config = dict(
    model="model that answers yes/no questions on an image's attributes",
    encoder_positions='conv',
    fusion_encoder_mlp_ratio=4,
    l1_shrink=0.03,
)
Rows from block 2 of the fusion encoder, named by matrix and row number. Rows with one number belong to one neuron. Each number is 128 + 32 x the weight over its row's rms, rounded and kept within 0 to 255. All counts start at 0. Numbers have three digits each. After the name is the row's rms in percent of the matrix's.
# fc1: MLP up (fusion_encoder.blocks.2.mlp.fc1.weight, 1024x256), inputs 86-171
# fc2: MLP down (fusion_encoder.blocks.2.mlp.fc2.weight, 256x1024, transposed), outputs 86-171
fc1.894 029:128128129136046126172128110242255128139126000128121133127131127100128128128130114129128128128173127128128127134128048151099128109136128123123128137127130112135128135255127154128091122112128128128189115034129127124027117129128124128128162128117128128123238134
fc2.894 033:122128112128128126128128141128085128128128255131129127130128131126128128075128127130128128123116128133128127127112134125127131153128136128128128134135128123125128123077128127128129090128128128129128127188122128128128138128129127138137128132128128128130128128
fc1.895 164:000174187173127122134128140246134157136182129122133151122142091106163118129125113133138094132123134140129033111128137128048100222128135150124093102130104165169203119116121123140114114175150126115155145211140118157121082159126106106123135129112123089125126132
fc2.895 188:107139118126203128144115141100158057127125103123107152148150135129119204130125064133145163126173083151104161068132182124112111153133118151128117150140121121048120128099118128115128120224139132156125148131121119147165149126098066134112104171119118132136155118
fc1.898 134:128135137147131093128148116115072145134039143119132126071127137113118125122038121134104175115084151113138121114128102114100128110113128129158117136036118107149142150075137121154153127087129177133156090099117216190114103140126130028126140129161128143128132078
fc2.898 145:091120084178120127097105127090134116156174128082169140146127192112127107095143054129255103126182116136129143115083166103137209133172065146145133107128197113117119054194147192096125120127024105093163121135115125121106123063084134179109131028136121063131118129
fc1.899 159:122175110114117046141131092129124128071086085190135143128137133132138103128133136086129146159128091077129207197127137167123129136141123129130174127139133139125135165117116118128055110112125179124086159136134150138104159102149130125093129133115024096133126129
fc2.899 143:149148110122139137125104134141023093093126138129123075166140118119140092175127147179128130165148116093119035093199070181128147135145117137123156121114112133112155127160228105118104172134076128135186127150102138072092137016140104110129139182178172128128071103
fc1.901 247:149125167135128172197135137129118141134144074118115064113121149119113134128142135128161131133118076166087124140125156170143115124134137149087127125128132166158118107127137129105084134095073127093144156078107095064193145124131146116129111128161136152255129085
fc2.901 192:136128137097144042149133247149142141169066068128063152122118067091128109126074115119041138111129125070182195147117149131109120199141072134105142135117132093134130138121130130128077179163116131139136131137140145129153072099130139126154125151105119129117128171
fc1.902 173:095109187138104126139148143090101128171137118135122142145180255075151127124206145162140123152162080150022130128127163102031126119119106132051140146123120124122142120125162027124132137107128142124085201139137118092171142127056166072179130114127177123166122136
fc2.902 155:192136145149131104135139151124103081088118188112112133080154115150136154174109129122107128096139130100132159120176126134162180162177134088138036057113139128127132164112132144123112114146061085132124126131124130127121147121134119140098141122125127126091168127
fc1.903 207:115109154194127120116178129093125125127151192150147128139134130141173128129140111122091138040088127187134179160159113156087131119130131069124079101125099099112155128109099127021126129139101060150093167151148126064156129114156118129130123117125162174127117058
fc2.903 159:210121133108109117060170129124108131127120120116086140187184111116133157125163195090161123134136069146118120128134128136156115074091166095083077133175142149129122117085108119115145135152147123122145137122131075132148148091109130166099103128167158121166183103
fc1.904 128:124132148170055055134139137138129137113105176255148119210117142109156042083148125132133140172134119128222122122148125086130028119111128132135146137121156129166128165133107132080125136161130119140201124144129129143126112090133127094135096190110126144155147128
fc2.904 155:134126120166102136119110109077192142118097143128133129098129113139157124126070127121126167127131148123117145122130122128134121116200137010105120081172015128112129127126119077133078129134153157122075119071115091144126163118127166129127135097128120037129125126
fc1.907 164:115151132110128148130147150128129088116130044125087039135122127116122122137119087159216135193178136133116192129096094153136114138049178078047140122128116154098127134091159166156153154132112126126137127180137063129137126129117167054100152108088159177114089181
fc2.907 169:172100176116142133195126133137133079104106062142166125140131146128135148116139120116115133125179112132107128127130116084142181171233135130179112140077132134117132147152138074133128149129060143097129131197133172125144128132128182132158130080127181099138201120
fc1.908 157:098113144180114132136100134134127124167120160226158115128144127124124070150161131127136191126133116130132196097142158127138114147142126105062130147135152135144182144119092134142192121134065128162135185127080128075124130141056163114063138159111112093144132100
fc2.908 159:083119172128103190158119194125041096130122153107130133128135125206127126129148095133128148129163178107132138119165155078139136129140193094141067132125128203127129125128138127117088121104145082094123098126049127114130113123089090128222128128127226126125129128
fc1.909 067:090125127125137102098070163130155193126129147139132128208129162159114158143128137152150130146130154091121169086116128129062139096136147127128071108149166149131143177076125134122128090127129180141130145122141116129133069124045111126116098029111122130127126127
fc2.909 104:138151142130127128129071104113121139129111148128125165123167127108138072123115121141062128056142133183124137199121128134128063137133133124133128127136150127081119123154134124131127224097128130133151122126207115148154106129134129137109098126111255135128158149
fc1.912 023:128130118133128096134128127129128128147115127128095117136121128126128134128129128120127126255083131111128130129127126128127126133128134132152135135130058148129127127115103143091128128128127128129255127127118132126107125132146107162124128102128142131128145127
fc2.912 031:127128124079124128128069128130124127128128128129131099128128135128129118098118129163151122000234125140126127128150129128125128128129109128126114050126194128134146128142145125130120127128078128135098128237135128127150114125128127126137092128145218101127090128
fc1.913 100:071082128140133159130184126124122182128125127120128090119143128124167179164175129123120157122132134128154143180187129245098100169133131129147232124098079108082087173126109128126119126152129124127147131155111112155131129118112141129172130167119065147129085145
fc2.913 128:233125144153128177178117128118166201130052127128108128204141123131162107107131136113122132130074150123125137121123116138074105138138141099126080119131126123113127126128109128141099112151121184105049122107123150105099183130128149080127136049128138127158143119
fc1.916 119:118133127130135154161073137181159133124154049138113164093107174221216126069066073101189169145139128122121172125128128128087178220121109148139101127099054155137118122135135141140127129084120128102099174124110131167156139126125168126099166137120127025177119128
fc2.916 154:134126128128142131144193113107138144074129134118137127126149099104090113143140180140122153124177134136135093125103120140127168107130127184119148098103124125135115099073119130176128166131014115126180030123103117121093142133081133127128148124121218111154145133
fc1.919 167:082118152148112083179140116111125143126134170073159193136122188116088124118120106144109139142148069172156122131013121125185153171142128107157125097113124113124125153128121089089121126148134150163135121087151115072109211108153065134132103126100126126135087133
fc2.919 159:128155119095125128100124099102160046128126128133117117111130133118132133124136167091016085114118134178043128130132148118136117129099121097144127114178168131125120126131154160140126133071217134122123136099132134158121120134128136110169085121143138122155146140
fc1.923 140:099085083067082127105126124153174083148081129147131114133179151135075123128127086117123240074151111253100137152103127093111126068158130166127132208134127116131119135122132125101129105142128170128141130128046111156009134127128182101131127129120078068133176176
fc2.923 143:131076128087128131187130140129009115125116151141128067114134128146130128139143091112146129076123118111128117128126115156121197143128136127148128136095139130127135127092194079183130125129131105106129076140133144138100133071125112128129082064126134128111128128
fc1.924 146:095179158124125145128155118142132124109076159118140132096138136069126128164112134126096114129106133208119127115124116192127081213134146111101144092137141105181134101140207161145130150161130198013121133165082132133092150128124131121162116125143139134057108132
fc2.924 163:151160128115128079138129086100131080139131115197124151127140143126254179088139114184072113112162129059141153135111138179094189134137169167114141208104137151111114093127128110158127154103156136120127015098126098130211129070120132131082162135111113133134116155
fc1.928 184:113145130084138109075114134126129127127107081137170145118131150109104128174123126145095191144141172131136092128114151133116171136114065132139100128155118131119134121108128154120134115124061129128129134124189100113127138098042146138114142114170077054067112147
fc2.928 188:120089109153107148102103126249137113142151086141063126114138033135117134177146082079141087143121115241129116141206092105123159127104144140131112128119125156150119214113167130070136137099217128108113157123140126116130135171150125126144157120134150168132190097
fc1.929 012:128123128137126128231128147128147128128128128128128128128128128128128128110128130132000128129128128128128128128128128128128128129128129128128129129128128128129128128129128128079128128128133129128128128000128128121128127128128091129127128128128128128167128128
fc2.929 017:128128128128128128128128128128128128128128128128128128128064128128128128128227128128255128141128128027128128129128102128128128128128128128128128128128127128128128128128128132128128128128128128128128128255127128128129128128128129128128128128119128129128128128
fc1.931 118:128132130149171128123124114255175183119128133059131105065125127066133125158129132114128129114137170129111139129128126128128127128128159193128107121117087128126163125127114142120133126142105148114142161128105125133128127080000134062116109134087127130139131128
fc2.931 110:148128102119095149173141101055126127097161205127112127170131131121105075135133113073128106182108135112255112127097066128182130209125135127085128125163106122126136055135163135077123132131128129128113121138128090128057128191178104110107010141182134129108120153
fc1.932 173:128133091167135069137097126148168122130098136122132095123138122131155118113135127172104129127127128094136167173147139133157078133196132139126124124080061128111140198072144147122135155128075135159192150141196154000111130125123038152155151121158124119099136142
fc2.932 186:122183141129140126076081138135127144132144146127135085078169133069121127130129159137137126101152105135135122042138135051104136131130146123132137123131180201117088149143139125094122107124129147128127138133129142128155094120136130117135175136098089128146154144
fc1.933 218:161144127189116081147135128142095133130122139164108060126144130114116144144006207150068128146111144096145196113162081125133119058142072109123134135181135115169111127123128158140107102133117087192139127163135192090111100113099119148129077145136137119175132098
fc2.933 182:105119217103103114121124132137130129113129141074121134114139121125145133166116116138122179165140147106129130115090125135131121130148162128118121140040139130122120146185137169116127134107148071087200119134176165121053174120081128107079126137094088145221131131
fc1.934 121:139105147136118134112130111147126127000149096128122111132129130139113126100132178128195136140145132128135149115155147109098181105141150124141128124129143128101134196082109149108112136129066125168125128255127077046116090142071095137201080133128135140132128128
fc2.934 151:123161115206129177141126131124143161179145127128133165121135126126127122129098127110112018175214127110137153126094117154130130096128107079165112128140142093128255134135132067089130120128140141130160147154130112161128130109138135061160192134168129129124129127
fc1.935 146:153177164134110138103150093028113121123158112140102176175116209159128101105178105171215165138116120089080102136128212129041128138123123149118121155116115099127127104133157126173130162189128146123126157100116084120116128128170124152126129087120102053112148118
fc2.935 185:128130088153120088122124126121142154106096181136137125042168137121142097103132255070132140105164149064191123114137073128148146130098101098128141121122172158113120090128195100078125148127163143118153133030114128166158143128150145096074072111128131131147167139
fc1.937 164:127134125147124149156112179159125126143100127149126102161124137099134114128130176182127150128122123064126133141109150123114172082115099157152079129108086120032133116033109113192145099129179123135111133066134129184166099127128140128131126056132097132058154130
fc2.937 170:154171130131132124127103112128100112147099167136122105072131142116138164153101123152132142101134137089121135123151123178161119140174115126142126079075201106114124113130200167133122177125132165143124110156134095114093118169145108120128155129124114023204198129
fc1.938 205:110087114092134145136139118105169090078128171084131125149134128124100133129136116164143143104112154100116125129130141163116151164126115152103138097134069033103128160074165133160135073133161073086128155127103043128126150143141135184128126110129172099124127100
fc2.938 154:104127128128126166213122097072140092116150089150188092123123179131128142129183099115125119144133133103109144151143133062145132135117134151067180168165136046161149135171142132101185123126093166157116156083143096104145122103109130134130154128122145116127129129
fc1.939 168:109124210023109106070119142157136117129134103083124127175122147117138122066222109117128148175128165111121131126159130139121197104128115165077124170126126092145120165109137115126169110095074140143094139039152157135128138080117107128121125111077053112123128130
fc2.939 194:131131070080142143136131126130164127109128060176102112124125164157128137094086128141149173095049126143189148113128130117160184111128080115102148129139108127129131130103107107108138121179124126150127124098144088127124089178118086123119090129115116124153140176
fc1.940 156:132070080142123128130093128114143145128079100138100093167168132116130201214122126143128131122129129131158123128151116113110151123057116124153223131143147129131100123110164142128124126135121113155087067094148093128230123128120171131156180163138112127151122126
fc2.940 165:109199240118131129109186133105143114134142119128157146125144172137127118098145196127098140143081128130125116140149077160128124080162130137129098129120183148122110135089072143172110127152082120123128114101140124087189119137129093063144137125076216126098149168
fc1.941 215:129118140128131102122127133165153142157132133093000149167128151118135127184125090181079129140129089135125137140083128127108129128151128133183199134138132150128087117090149130130105124094062143125152067136119188151159130160177157135129099123134107039128150113
fc2.941 176:120149083128169068127143068146155138143110161126123125127120129153147105096098142122103134152107186121134154120130125063122147063125202107118157159146127118135117093188106129123103103155160030151123127127040165128130165087046104158130137125167135062107111090
fc1.942 146:141141125128128121153050130122229090126149127116142157233120117128132121132172127123127178092157108137170142127124180123126128119192092184149112126127133137182127167084148166125122183137127121091132038126124121111142116169147134053133117120111128098113145172
fc2.942 117:133128138152139128127143095110157101151174146110163130120131128143153139164006148115135135131137132135113140250194109125095128128117127177192114130041146128124203075103116118142255106130087129112149143163104126131126128123170125155130151128106110128100155136
fc1.945 152:076130182119065121137118098112131111119142127128119129074112144137159209161126116137211131117126113163161123230100127183045140168141135156085179161106128175148145120107146131089125139137109129128114139173108097119121150115121176072139120120127050122115145160
fc2.945 162:129159117054115128126115129128160087133101106129154181192139123143146148084124112130129125138166115127130164130127127153126126128140180147152104129165112150118073131140123155139153116123128116178104124175123131159166129115066168209177128128225155169183128086
fc1.950 159:115151119088115132118130177105057106050090135102200000108078096148196151127145113106220135162131139140098154147126130161114162176086163107075123076128138124075065131080131136115133126107121132131131059130124111116116123121128113115124130103130120101158123106
fc2.950 167:124101243144142106222096036141138137136136129136009111176153119126116105135128155110192117114152124197096152157093134084122129123093139149057131122128074105128174105107098103151127182082143131105099136155141082144090133120134128098184118116128121136171127115
fc1.952 185:040142125141120080185136155122098122078136117089125129088130128115127131116152039169116103153128108113122175064166129176120087146156110125119122130117127174100132152127119169081114111142120178135100119133129145111128159096112131104161147143126151113107126145
fc2.952 183:161126119148118136134102176069134155132125202125130120136111139114103112124105134108095167104117149090127141113112137151122190098113200171139137130126129160111088143091139141148159131162082129123131085241118136097129130128127133090153118099141134172173126174
fc1.954 180:030159113125133182123116092128138140129060151124143098128198088089122136136120136133097180093130081130148045186122118136137143092123134126132126128140165158121125154138122136136152150138130168129133131128130119137103121131134123136073190125133120128116143145
fc2.954 163:150139121132133039098105127141115127130100129165123104136129172121147108090139111130175136126080138138090173153146179112196141156153086129112134059170130123129135195159156194147132152098154169070108107172120131128130086105115122155132121170134205161152099085
fc1.955 165:109140158116113177162165116074113149112127102129127139152131107125126167129126150076149152145105136103086073127131128153114142127070128186126185112125063068201143095154126188115142099133136130096207076061125131187073183127123077148130165128132125073098113093
fc2.955 172:070118179162149168113102147117117118113164096122021119125166094191115175125109105164056089174159113119089143102133121123113151134100211123152108149186129129133135162173105141118091114073068067124148153096127154100083082149131179118149116117121129128132136120
fc1.957 104:104135132124128121225077099129156106138154119139110130116128148113102116126109141153149127145188129130139128120112084141078152115123097138105113048103117127120131138135123138128140129104114133165100157030159118131122114100203127117174129128129127068158132128
fc2.957 139:121108143114097145108120135129108203132101127134130134119182120127128131133185129200111128133166201130100128197125132111157133152138133113131133131127136130131115123099158137136058130132082126142128081124116140127148131172085118127128128148127129122128114121